config.toml
arch = "conformer"
spec_augment = false
norm = "layernorm_no_bias"
fused_qkv = false
inner_norm = false
positions = "learned"
init = "torch_default"
ema_decay = 0.995
Rows from block 6 of a small sound classifier, named by matrix and row number. Rows with one number belong to one neuron. Each number is 500 + 25 x the weight over its row's rms, rounded and kept within 0 to 999. All counts start at 0. Numbers have three digits each.
After each neuron's rows are labels from the 100 clips, of 14976, where the neuron reaches its highest value: "loudest band" is the band of the loudest frequency at the time of the peak; "strongest on" is what is common among them. Only what is clearly more common there than usual is listed. The data: chords played on synthesised instruments.
# fc1: first MLP up (model.blocks.6.ff1.fc1.weight, 320x160), inputs 0-159
# fc2: first MLP down (model.blocks.6.ff1.fc2.weight, 160x320, transposed), outputs 0-159

fc1.17:500500516470538480500515512529529498467496500500506500500493525501500514514490535518461454489500500478513500500520500501446515552517528500521469500500457525399534500500500562500500500534480522528462506558514500544492516501500506521531551540488500500500500500496500522500500500500500500500502500507500540467500535500453500500500524500500478500466500500500498404526515503519500500500450506530508504538514547550442500492500465501454535500500500490557539478500500516500539500500500490
fc2.17:463472500500557487512441500528456507500510500500470517500500508542493521500500500554487500503529461500500500500507449527463500477500447500500546453500491484500455500484527501500487527480500570500488500521500500500500500487500502500500459522460500543500478500500517504500546532495516464470470500529496500500500500541472527500500517458500488528498500500500498499500500456500505572500500481465543511540500457457453500531500500500500551500488500489518514448411477500500461534500500498
loudest band: 500 to 1000 Hz
strongest on: block; marimba-like

fc1.50:513533499500500500500500484500462489500500500514500500500525479517500500500500500525500500500465500500529466500524430551500500500509471478514503500500411500397500516500500542500477500500500500500506527542500491500557500478448500542488500490472535500500449483500500500500523500500500493500459500500500500430500557500500530460500500516553522475519500500521500500500500500500500500539500500500500500500500500500415500500470500500500500541534500480500457500500452551500531500474558451
fc2.50:481471500453533500500529488474497510484517500518507500485496500524500500500500523500531501500500500500529500500481464466500500500500476516500500496500500501470500529437520469500460469500518500517500500500555500500500500468512473566500500522500500500500500553508500436500500517500476500500500519500500500535500469500527506500529513500500565500509549529500500500500481500467500500466431434480500500428500481500445552500438493500484490466500500500500458499561526507574500453500557511
loudest band: 250 to 500 Hz
strongest on: arpeggio; playing: arpeggio up

fc1.20:483500500500500500500500500500500500500500514500500500543553500500500460468500500500500500492500500558524500500459500539496500500500500500469500573500458500405504500538500500500500500500500476500591566500500501500500500533500557500527500500500500519500500500500500528509500531500500514500500500500500557500500530500500500527500500472537500459550522505520500500454542500500512500516500538564542458500495500500432500500500500515452500490500543500556500500549509494500500500459500439
fc2.20:460459500404528500500500500521500500500500500477506505500500500500457516500528500500500500500500500480553490500536500498500500500500500458522500564463500500464500500500485500500500500495400500453500500500565514500456528487500500509500497498500460500456500500500499451449539500500500446500500500500500500500500531500500524486510500500533500476478500514500500598500500500500500454500500469500500500500469500500471500545453500500500476526500497500500500500483500500509500500508608500
loudest band: 1000 to 2000 Hz
strongest on: arpeggio; playing: arpeggio up; organ-like

fc1.179:510507500473500500500500500488500550496500500500562500500500500525510526500500500429487500472449500500542500500529471503515525500500500529566517471504454500500557534500536500500500491500512522508473500533472500539525500500531531500517500501500477500495439476496493527540500500500500540469510486500500489483500500500460500505539530500500448500526501500542500460500496544495500500538439511523500464500500548543475500468500542500500501541500516500558500500481527473500500500500525396
fc2.179:500474491539500500500445466422532500500500500500500446545500500470500486529488500500533500520528491500445500517500500500500500509511576500500484500500541512500503475526522500481492492449531500500478500432436500500529471521500506500434500511500500500500500523464471500500500486543500500478491521500500563500500500505500500524495500500472541500500500500500500500500500532500500500479500538500454500551520493500500500578500500500500412500500500500443440497500535500500505523500500527
loudest band: 4000 to 8000 Hz
strongest on: block; horn-like

fc1.297:521537500564500541431536500500500500537547447500542492553550475500442500500500500500500500500500553500500500500547500588451500483500534500500500542500468489424500482528500500540500500465500477500500500528500500500515519500500500500500500500463500474540500500500500500500500500500500523478500471500500500500543500475500500500531500500516450463528500459500500535535500526521500500500500550535546500483496500525500500500484542535536500481500500500500500500500515536533500539474500453
fc2.297:472500482446500573499500500490500478500500500500500518534500500500547500500500474500523494506422500543455500500471464500500499500500500483447467500493536543500511500500520502500480500500528507482463500500500500500510500515500500500500500522490500540523470512548500458500500500500514500500487500500506500476500487537500500500525539584500546531500500512500500570523500500500537474500500469500520500422423500468439491500500548533537520473500500500500565542478500500500500528517500505
loudest band: 250 to 500 Hz
strongest on: arpeggio; playing: arpeggio up

fc1.316:500500461500500560500463515500500551500527477500500500500535482500500500519500500538560500526481500500500433500500500586559500541556508545465521500482468491383500522500500500500500494500553500500511578500500500497540500500500500530500502500451500515516473469500500456500500500500479500500500474500547500500500500451500500500488500500500500500520500500500500500500500500500500500500500524498500488500545500500500541582468500500500500500500500500500520500500484500500500498500500430
fc2.316:465500500500500463500540500500500500500495520500500511532500500538463500500536500500519500500519486500500500528500527500500500500487485500500488500460500503483525500500500500498500488500492537502500500513470500530534500500500500500543529485500500507500500500414500500498500504564415498500500500500500470500500466500500500523500534500474500512500500523500500500471500500500500540482413500500500513428500500399500500494500500475513554482500500500500506500500478500529500460500642514
loudest band: 1000 to 2000 Hz
strongest on: arpeggio; playing: arpeggio up; organ-like

fc1.242:500485478473500457451500500500500500500500500527500545544500485510500485500500531467481526500500526500526518500500509513495536500516500500500519524476446500441500521560500583500512500500515500500500500500565531500500514500439517520500546500439500500500475500500542500522500549500500520500489500500500473446532500500500538500500508519500467458510511514500500500543500500500460485500500500517523500500467500551479516500519524529500500494500500545576500536566500510467500519500500422
fc2.242:500483460500500495450500526440536482500511489500503500500500503461477479500550490559500531513492486500500575542500506494500475500527500500500500500506548500425477525500500539478509472500514500576500500500474500484500475500471500500492500500479449500500500477471500463513453470526500473536451514472500500500472449517500500500522500500500500500490570486477500492439500500518532468500540500500500500500521471500509482500444500500500500522549500435500464495500525500552514497500475507
loudest band: 500 to 1000 Hz
strongest on: arpeggio; playing: arpeggio down

fc1.112:500500475506500500500500500500500500500500500537500543540500481475500500500500500500500500500478500500468500500508500517500500500483522500500534539518500500395500500500500483491563500500500500500448517500519500536500511500500549500545508500500500529500494500606500500456500500500520500500516468446500494455500500493500500522500500520518500453500500502519500545500500487500450517532419500548500500500447500500521500500534500500532498500500500500585500548500500520500500500461500418
fc2.112:500490500514558495500497500500500511500500500500500500500500512534500506476500546421543500489500509474500551541538503509500500500521475456500500500538500500446500500457484500500475483456500500494477500548500476500500500472500500500577500484485500504500496465441518417500533500495441500458466501500500500542500440486487519528500535500500524518489500500528500500500500500474500480500500500464521500500500500432431500500455500500517500524500561500464500532472500502500507452500500524
loudest band: 250 to 500 Hz
strongest on: arpeggio; playing: arpeggio up

fc1.318:500559500461500500500500500500500500454500500526526527500498478496537500500489548500500506500512500500563543464500431500500500479500500500546500500500500507375500488492500500500500500500453505500500541500500500461555500512500526500519480500500468500510500500500489500500500520451488500497500500500500500448500500500500526500538499489478453480540500500500484457500543497500500500500420500554535500500500514500500500500538500519500500457500539466556529531512565524530500500500500500
fc2.318:500500500500527500480461451481485500500500500518500479527460500500500500460459495501500517500500515500442500500500500467537495500500500547465500543475555500500446564500500500472461500500486494500510500555544454456513509500500500491500500500500500500500500500500468500479554535500500557500529508500469500460500500523481579500521500500500500500500552520500500596507500482500500500500500500530515500434515500500421500500500500500500539500500527500432500500500500486484468476508498500
loudest band: 500 to 1000 Hz
strongest on: arpeggio; playing: arpeggio down

fc1.65:500500500500500513500567500500500500500478500490500500500495519500492500494500496475511500443500515500560500521500464500500541500510500500500500500523462500390465500542500505532481529500500500529500500500500519444485500531536548540548469509500463525500500510500500500515509542500500500500500500500538545491534517476537510500534483464500491478507500470500559490500518500500500500482463541523537500497501477500500520457500500500500562500500500465547539500530582500500467561472500500
fc2.65:500525467500500500484503500470500500500458500500507528500452500525500521500500460500456520526502471500419500538500500513500500523486549500500461500525500486500489474548500500464475474500478500500550511500466500445500500500500500467485500495500458475500500488530438500536538538500500505502500500476470500455500523501533500483500500533481500500511500460500500539528500467563500468467500488500500495500391531500500500500472523500500500523454533500500544564499500500458518500500500547
loudest band: 500 to 1000 Hz
strongest on: arpeggio; playing: arpeggio down

fc1.184:498500514500541500500500481500555508500466500500500500520472500500500483498552455500522500500500500531500532500500463500500478542472468457500500500523500500378500500500500523500500500500528500500426500500500500500484500515477500468518459500500500500497500541500530510500500523500489474445515500500517527500506549500500451500500500500545500500475427500500544500500503500500500500469500500518534492520500500500418500548500500500533500527582467500520500500500500452499465500500544469
fc2.184:533536500443500445500464500500500500500500500506589500500514500500500489483492485500500500500500500500500523500500500500500500500456500500500534475500500500500500478500477500468485525485500498500500500500500494574436500529502522496500462500500500500500500475500491500500500469580500500500485528500501500500500500538438500500533496549528500500480500500554525578503500500500500452492500500500518511500396444516471500500543500500500500500452500500500500577496500469500500490452500540
loudest band: 500 to 1000 Hz
strongest on: arpeggio; playing: arpeggio down; vibraphone-like

fc1.2:536500482500500500500593500461519500500500500493500500567500500500500500500417500500500500500500500500500519500500466500445477506521477510500500500500527500428413500549500500563507500500500500500500500552500500428500517500500500500500551500474486537500434509500500500535500581500487535500500500500510500500500500509500498483500500500500500500486491500522500500500500500517500500450500517500500500500500500500500492544500500500500500500500500500608500553500536500500500500497538500
fc2.2:500548500500483526500576451500500500492542500529500529500500581526500500500500500500506500500500519500500500520489500495500500500500500500500500500500500500463486500588500471500515519500500500500577522500527500500500500520500437429500500501500500500500500500500532500500500486500500500430506500492500499483500500569600500500464483500500507463500500488428500490500500468500500500500572500500496494500554500500500456500500449500500500500500500425500500500503500500483500500500500500
loudest band: 500 to 1000 Hz
strongest on: arpeggio; playing: arpeggio down

fc1.81:527500526532542533454457500505501539467511506500500500555524514500500485510437500500525549500521511500500441500500500500500502500500500525500500520483434543464500478555500500515500478474514500523500510497500521500500535517500500537500500547442500500500492500500500488500500540450500500500553500499480500500493505465500500468521500500500503467525500481500500462454539500461481468473507500494525500500503508500461500500515531500543517537557544469549508500549500500500544500500500409
fc2.81:500500498505500500509520499432500500500472500479500477545500476501500500500527500500485473507500527500577560500500518536500554561500487522500500500485538508500500500514500561517500500500481519510530552500424500455479484500500477500480500500464500518500500524500534519528500524500500500500475526489541489500500468500500548532500464544500555500522500500500500508500465500451528487455540469487468500453534500500500500545500555500500472511500500500500492544504535500485500545500491572
loudest band: 500 to 1000 Hz; 1000 to 2000 Hz
strongest on: arpeggio; playing: arpeggio down

fc1.71:523535482475514500480500530500500549484500489500524510517539500500470489500464531508500543528516470500538500500533500552507500500480465500532500500533500500414537500568537500478478486500500500521500500534517489537500489500461522512554500540500500500538489470500500513518500551523500527472500531482467513475543529457521527477500500480500487500500500456530500463521542500485500500500451562500500471500500500500494517500500500500490530500524500482535482566519469500500478512457485431
fc2.71:546500500510471456505492509552468500500475500515457482500535500500525500477491500500493526508500527500500500500477500492500536528440553500500500528444500547474461500500471500483500481477500453500478555449500486471508500500517500500500500512528509547497500479479500500500501471513500536454500500500555519500528500500462457526483517491500500518500447513469493500466509500480503478518548491489500517430566500500454467494544500460506468500500500500556500463500477470500542549500500526
loudest band: 500 to 1000 Hz
strongest on: arpeggio; playing: arpeggio down

fc1.266:500500500500554544452500490500500527485500526500500537500500500540500500459520500500549500500500534500529500503500481536441500500506517489468500496499466500436551500601467542500500500500500533500487500504508500487500521500500486541500500513500500500500500530500470500500500492485497470500500538500495503500500528500500500500500500500547500489398500500528549443480551500500500500461426500500486500500461525500500500500500500500567500527500518500500500500546461500500454472500535500
fc2.266:500520564500511500441484500549500501500500523497586515529472559541500500500510500500500551500500500510500465554506500500500500508500518543500501500560462477500500500512528500493500515500500500533534500500500548500509500500500500500472497496500500500500503500500411500500500551487547530523500500459500500500456487500500427524500486477496500500500540509500500500500501500500489500500429500500500500500469500500500500500479500463477449516500559429500547500500500500496500563500500500
loudest band: 250 to 500 Hz
strongest on: block; marimba-like; instrument: vibraphone-like

fc1.183:509500479500500453522500474500484565475490500500500500500544500500466500513472459500500500517468537500561452571516530547507500500520486520523520500500462520437474520500525537533483500467500525512515525500500483466500555477500500500519473554461500500529500500500542500485516500500528500521551500529482528500478472481500500527500523500500500466500500500500500500500484487500448447500430500532500500500511445461479500500500500500500500500535500500500500566512536500492500500468489431
fc2.183:488544500500535500500500517498500486500500500500573500500520500500545500500500500500529495500488500500530500554500567500500464494475492472500500500500500500500490500475500465523470500522500446552462540555543500500500471521500500450562500484500500500500500535486472500500500500500500547542521500475500500529500500500546491500500470500500500500500476500500500483500500533500562500500500500531515552432500445500514524596500525500521500485445458524449485501500500500500500484552500500
loudest band: 1000 to 2000 Hz
strongest on: arpeggio; playing: arpeggio down; harpsichord-like

fc1.102:500500471512500500497500484500500500500500500500500504479537520500424500500500543507446466500500513525548479462500475500500500500500500500544500500500486500509459500500535499481506500500500551517500500511500500500540500500500500500489500500500500500504463540500486500544500518455500544500500480500547451500473500544500522500500561500500500500449500531500500475557455500491500511479442503498500500549500500500485500500500485441500500500500503500500471510488561500530500500517500352
fc2.102:500540500500495500497501500475505542500496500503553500500510500522500500500516500601500519500528500500446500500483500486481500500500500500500500500500500494549500500500500504500488500488500499518511519530483500446468484500488514450500500500551500500471500507500500485500500528463500535531554493500500500503500533505474479500485500474517500507516500498500480500499538543500482520460500521484526500500513500366497490633500500500485500500500500500434500511500500500500500541469487500
loudest band: 4000 to 8000 Hz
strongest on: block; horn-like

fc1.277:517486500500500466505534479509500500500472538500555523536482507466500509500500500535520518522472471482550451471533504552500482523514500545580519518507500480523461508500500500500536459470529500516500480534534442500497543453500500500512479488467500500500500511500500546500500500500500542500523500520503503500466485494500500500484500475520453500468500483515500541544502484508469500523500481537524483473475476483490500505500500535500507500515519524500500570500500438500500500515510393
fc2.277:500500500500479500495501539467473500554500500500500500494495504480495531455500474543500500516500483522500500519514553500500528500507477513452511500538500500490500500470491500489500507505511500500488518500457468500534500500483489433513500508500441500500511500500474441547500511500486500500500495511500474500455527532561592500500472505500500500506533467511470459500483500500501500506500500484551485500479500401500500500500500500500500467474500431480473538500503500441432500449486500
loudest band: 4000 to 8000 Hz
strongest on: block; horn-like; instrument: clarinet-like

fc1.84:475525461481500459500558498492546500516500500498496524500500542465481500491450538512500500500500500513563500500500464500488465500500503514528500480500500500490468516500500556500500500544500536513429500548543469500500529536500474500500500467500507495500498500500500528500481500466500500500501496574529500500464512557491509516500564500476478500489485500500500465544456500476500517474435500501498500559488492488480492510500500522500477500479500500500472521500544521510543500500523406
fc2.84:500525462500514461506483506503500500500500500500560513516479492500502500500548500600516524500500523500404500551500483509500496500500481500500510500500517462550500516533515505500500500500500509500513500489500483500466500530500500464465500506500500500509492499500500500500500500513500535500500475500500500515500500472541500500500500500500500511487581503500500467511500500500500500473500500479534500568524500400500470602492500500434451520500500500504500507458503500500500544500500468
loudest band: 4000 to 8000 Hz
strongest on: block; horn-like; instrument: clarinet-like

fc1.18:523488499471519498528522495534470500494472500523466530500500526471487479500500502526495500519460500536500532500500500541475454500500500469500538528525513464387471515500500493477516524500541500508518500500506500473500535515481515519516505514437477500535500507468500463500500528506545517491500500472500500543497512500500455500500500530474493500528483500498527511500500500542464500500436500529500500474549491500447457513483483505500492509527500524557532542443500500500500550467500444
fc2.18:483515500474500493489449500601481521500500499518559500458500500500500500499478500500530472523471500500500513500530521486515524500487521513467539555500474500500452500523500500503483523508492500500500500516522505500500500520465500500520500477500397531500500480484496500521500518512555500530500515483485524542482500501500478532500530552503511521479517462500500486495465478500510500479501537515502518500500500407500500596500511500524524511526437522518500491520511500500471500503512500
loudest band: 500 to 1000 Hz; 1000 to 2000 Hz
strongest on: arpeggio; playing: arpeggio down; organ-like

fc1.282:515500471525459500500500546466491500500500487500500500500500528500500492500500500546500466535498521500538489500500453537548544500501535517539534500498459473500454500477500491500500491500500500500455500500500500429500549482531500500500495513510500509500500520500536494500500500500598495500505500496460533452500526500500532500526540483530449500472566459500500551500500500500431460500448478542500449495500505500515529519500500500500485500485501500500513540469522500500548500500523454
fc2.282:500500500500518500524500500467512500500522500500500500534500500461500502503500500500500508488500520500500554500500500500500500484500500500500485500570489500485500500500500500470498500474500500474460481519500500500500503500500500500422521500561495505500500447500483492500468469545561500545475535547430500500454500500500545500500499482495500500481545474500489500545556464554500500500500500480441500575500542500500500556561473512500500500504562500500451516500500500500463477500462448
loudest band: 4000 to 8000 Hz
strongest on: block; horn-like

fc1.164:500485482487500487500500507474500500509500500500550500500500500500500500458500500513500535517533500507550466500500434518524539500500527525529511533500500500500466516500531542500500478500531500500500510545500461458537533500511488515500527537469496500522491500445492500500500500462534470500517531500540523474506500499465500531552541500528462458500500518500530490471466500506461500500500524500541456500538500500510500500526500500500500482532549470545495539500539500547538486500488384
fc2.164:500500530500500516500464500500525514500478500500565500556500483523454500500441486500500503481533500500463500561504500464500500516474526524500525500546510559500584500500500540500510509500500500473455500472484493500546500533491500500500436500556493474500500500500500549555511512500500502500500541515500500500500550500500469500500500500500481500518488500500500526500542500537500500500500500456439441500500500500500480500533500537500440523494500437492446452500500500480502513500489500
loudest band: 4000 to 8000 Hz
strongest on: block; horn-like; instrument: clarinet-like

fc1.129:524500491477537504500500475506493532501500461500500500534543463500500500500500500500454532500461498520524499572494500524486510517509536500523508516501500500505500539500500500462518494443500500529499528508500500496491536478524481500528500506419542519500515500500533500501481500510500500500500522499526470500500500484519461482524520491500484449572500447516550500500512553484500506500500500521519493481500510544500537500470500516500462500484570450565525467535514479500470520501500418
fc2.129:530456500491500500508500447380523481539502509500500500559500475492517512476500500528515512500500498525545542500469500514520548509515537520500512520568500500480500477469515507513500500519500500436515500422500490500528500500465482465508500489528500525470500472500500500500500500500500497515500512500500500539464500505500500514500450500506570503500539467481500534500500466420501500500500500468500500500448500500500504500500533519491470500558490500500500501461500500500491500500504538
loudest band: 500 to 1000 Hz
strongest on: arpeggio; playing: arpeggio down

fc1.227:537500500445500444519500510500528500500497514500500496500560500482483441522522476500500505500545500500519521500524500500500500500500500500500506500500500500414500491500514516480588528482550500500555500500507523500533510540472529500534500500469500500492500500500485517500520500500500500537520504469500518500500524500500477500548485500498500500500458481548527464490500522500516500548439519500513500546548500537406500523524500500500516500530471527585500500525475500500500500500500500
fc2.227:500500548535500493500506538500530464500500531523414500468498448500500500537520500500522548500557528500469500494480470500614500500500500509500469500486500536500452500500500462500500500497504535466500578500500500500500500522500503474500500532500500528479500529601487500500495500500500500497500500504552531497500517500500500500500500500500500500500421500500500537466472500518475500493500496500452463500516500500486500500521507520500549500488500485500523500500500500500500500500562500
loudest band: 500 to 1000 Hz
strongest on: arpeggio; playing: arpeggio down; organ-like